python train.py --input="log_mel" --norm="layernorm" --layers=16 --optimizer="soap" --eps=1e-08
Rows from block 12, named by matrix and row number. Rows with one number belong to one attention dimension. Each number is 500 + 50 x the weight over its row's rms, rounded and kept within 0 to 999. All counts start at 0. Numbers have three digits each. After the name is the row's rms in percent of the matrix's.
# v: attention value (model.blocks.12.attn.v.weight, 320x320), inputs 160-319
# proj: attention output (model.blocks.12.attn.proj.weight, 320x320, transposed), outputs 160-319
v.260 098:471490485513517465476473509497462468500523476500439512571510455450441385443551572503562474519531535568482468466461461541566468549440506503531509517520539463531526508474511504549436573452561506479462538500432545466529519466500465378450506505597491379529539461556511554541569490488552407434474439445427554399495510443485479446455537457517425542405540471604532518489595546491545515465600392415424450511459483524461437573451561377472492482476579545524490551511496523493570510530446471
v.261 099:498472502461577411543544446534525583454409548406469540526464437575449497551539479562541473534508578441568560443396577460549502537583552517477492564470537488572446578527469518576528491444478502550508480455549592593512528417482487420472510554506538509453584560505500627528563527506517474528555524497475492450481511525557520439440579472568446524518421521544529408502505568582539511563413511506496454581437487474526568589552469524542519451490514528467466521476492531407456426541542481
v.262 106:455507480492461491422562568544501494570508566508474462565428441519538517461473497468502431514493447586545519449509429507444492510434553511527492418443454475533519415462521462601468474493558581512508516500460451484480476513530444501518521486493539484581534506483450528496524523526441481407595396433504544485460480369470594508413480476484416524489457512515498447450496488472504483553476479543495475558498529513508552465388499417413559516601475513501489478488501448498529488492557575
v.263 094:470475484526454466554535517431587566559387529590515378473431475529498500475459453576431465426554496427515477513564478592470497515486434471490408464483494501515572548497481466362455480479447470505438482498580444501471424470521471532613592460493413508482450493493449629571492495543525462397446459481465501518445568484436475533507495496548479471490441501463504515429548539565540400481564513507417491476482533555459435467419568514414484443512489468539404644463448449585482581476465458
v.264 096:519525586493566600544510539492524503482537627503480491455516530533574517442564542571539453405568489466523522552568578494490545422556514511402540508607498539511551507525505538545533554514488516463551469437496478443555502426451526605504493507522543522489418539395412464519518457489569511437540522474453460507575556516443462531545415532454577523670524448393469485538463460453515470428438514570558474545515538469532524597469488539456483467474461483518398466552460468544495524547480450
v.265 106:525498489508539493514566503445495418546533494495489521447504523508409472480510559435548451526435562511520537502521477514535455571470591615573501485551434421438383506531467439483523483477426538550579477510559486420551546528420454404423442442449528511597439509511471494510560443437475480519459564523539468575411553379482459548588514486575486483472445517581547453485527624491474462530504498543479584446510604495530450518477454529501367514500465463500552513480433534554501471469527499
v.266 106:526527565422470422486437503458547589566471417550532499512535492468532507503446499435414564555470468481452425521468526526496536523470457560502450577522398568451463389388547504500492476465486576516509457490449529540479477566494476451474525473495456494466538523531495494469490539499472455491477564458504545539556514517474529487428580622429528470557567483548505524569541417466613506598478495515475482506498476462507508471468395616434427554441513478505509411530561550391534491389500489
v.267 100:549456529583528585519474503568534547494516556564525547509474478444468468415472441553419498543499560504458508527436472528608526338527498482474466551476507456475520552456383521445521575517517513482469532512435524589497427395537543503422533569520405468509502480457455531452564485517483497589524392433514460602479526532510477478448422459463566438391401485444476519597572450485525531476464539452533552523499470512455471430446451444480496533490454541584427577560483483551559482544465493
v.268 100:501519569631464480485413495483555548533499492474455506581483401524388465504563457509494505493607528566536521587523454462436537467459467480605560482559496488502553500527444478479525588504495446617472559464517445461533552477506449545453534496471541492466585437500504449471444534435528523532485465528499557512550504507527438592547421463480477453559436413566522515445483550473532534444457548427477451526578489480510474461564585655583498539481501535476557595493488510481446448558534459
proj.260 092:530489499511459467504433569547541501523483468506586521450437538568512515487482430507457543511501469507485526489528538467389494431497514493561432477495511481459440499510499499402545409556442469478495438534517445481485443489530503571480435490360503606454473470417516448464449493481472581552510581512461441571511542582480508539473470525458508473586539461443502445527470484517402500493426575654532504476485469503506535453547433569541555498475406403447447516485479449524496435436480448
proj.261 097:495494524589458572540499533479503404636561457571529457515552486426495522422475553520459591429476438537435466584562448594481479441520452446522459423546492505410497412495551481431501545474476471544525506528518466439468377568487535540590549402505473500485445448540476483522426497491450470424500427519486502522471502544490483497579472586497534526497557493483465602521557463440422525441563544503511522421521459489486493416476554459448577542554523499465548468504481485633489482446563544
proj.262 099:577467559505552544589401431475476466435472443481508527461593591528469503482569507497468539418554607465503457486505547487538461480512487434498504646530512513525482555489523511430511493554455410488510440558472525508526508462484579420521477400519470492486500524538559457463505400448529480599445587500507482570543538649526475469528493489456559462468576496462524587504439504528503476462511537527558512444549469485510483528553498566534456507378441535422419530545544471474531462516447402
proj.263 094:528556467507586506462510450564455455401608445440495583466561515484507476474584507500492544536443469563523551546437454494554496471483513462526457508484500467481503434422502509536554548440486610462532522535470530485516502563523580484420416444575580453523538516446517435420437509466495517517487529500548485531583496494510508474535512498431568472559507529534544504537454456430411592452475492439545529507499480530545408467563408507557480571484454585452537366500531528435518396488495524
proj.264 097:489472349591426433478459426534490490481454368516528543500510548420421443570415458441467559542438444532454588474430493516496421545430494512587519451472564425474531529490477472502512496460545518507427513589581524515428488604542458445467528454544473500514539473573582499465475558546485525464447493611550461499483545430609543402502603487523460541395558535611470571437518600531576538531543468475452495490413470500454478437519499455495521550500528508491537542503500501491550524498512495
proj.265 110:552522467540494483531409431529575578451469482474527510493521453510560563477495366565478521473546497461463474481504519503505520447514426481468534470446573606578601533472601518491439511487515493506399518519486524553437443382492589539545539568517515452364559472595550475451474500581476504433581405498433531421573507605497580443451493516416457519551548474462475571511466368455481555549489492484540456551505470532457592531529488464448544488467564473469360517562535436428544510568442444
proj.266 107:496460462594499597521541463527500470431510588435481470504505510571456512449549496564563516393586528529501564496486404412478433508533567458462594473441593451616517561543462491568511481524549456481488491546501459477482542499547484529610519498517477457526458521500516462583495456510539515528527442545518467487409451543576524554537426421584515506435427572502451523456455571572404518405461538422514551453567545534545521488518649443508493519588508478458494528522452435563503520619510476
proj.267 092:512494450455472405462500518451479489508531469388533490503536531557510476545544464465553529521534450547542495504553524562438487640438462535515555398548510506484515498456525499499510478474540525525493447479539530442561558551503444582545512434423642468521479518497592424528537540396450527442561584545599507435496457513551494485506535535558457580628583438647526524437509590508492538494508474538439424413489559498448505572491546571549511457535493465418558453495524467506452505514558496
proj.268 104:458487512383530514516542489505430485514474496542537566480483562441585544510435543476538479510405495429483437488479542595474483468494553489419478536492485529513364553504606572532482427524502507346554432498541536484559429521473499507581444556531531550590458552507468561571494563552498501403468486442486492456435503504522536410406557482495564579492531542394514544645490434544511552485527490508498605435424505400448503502534486407480477498573542496572509462513512540570537561446502507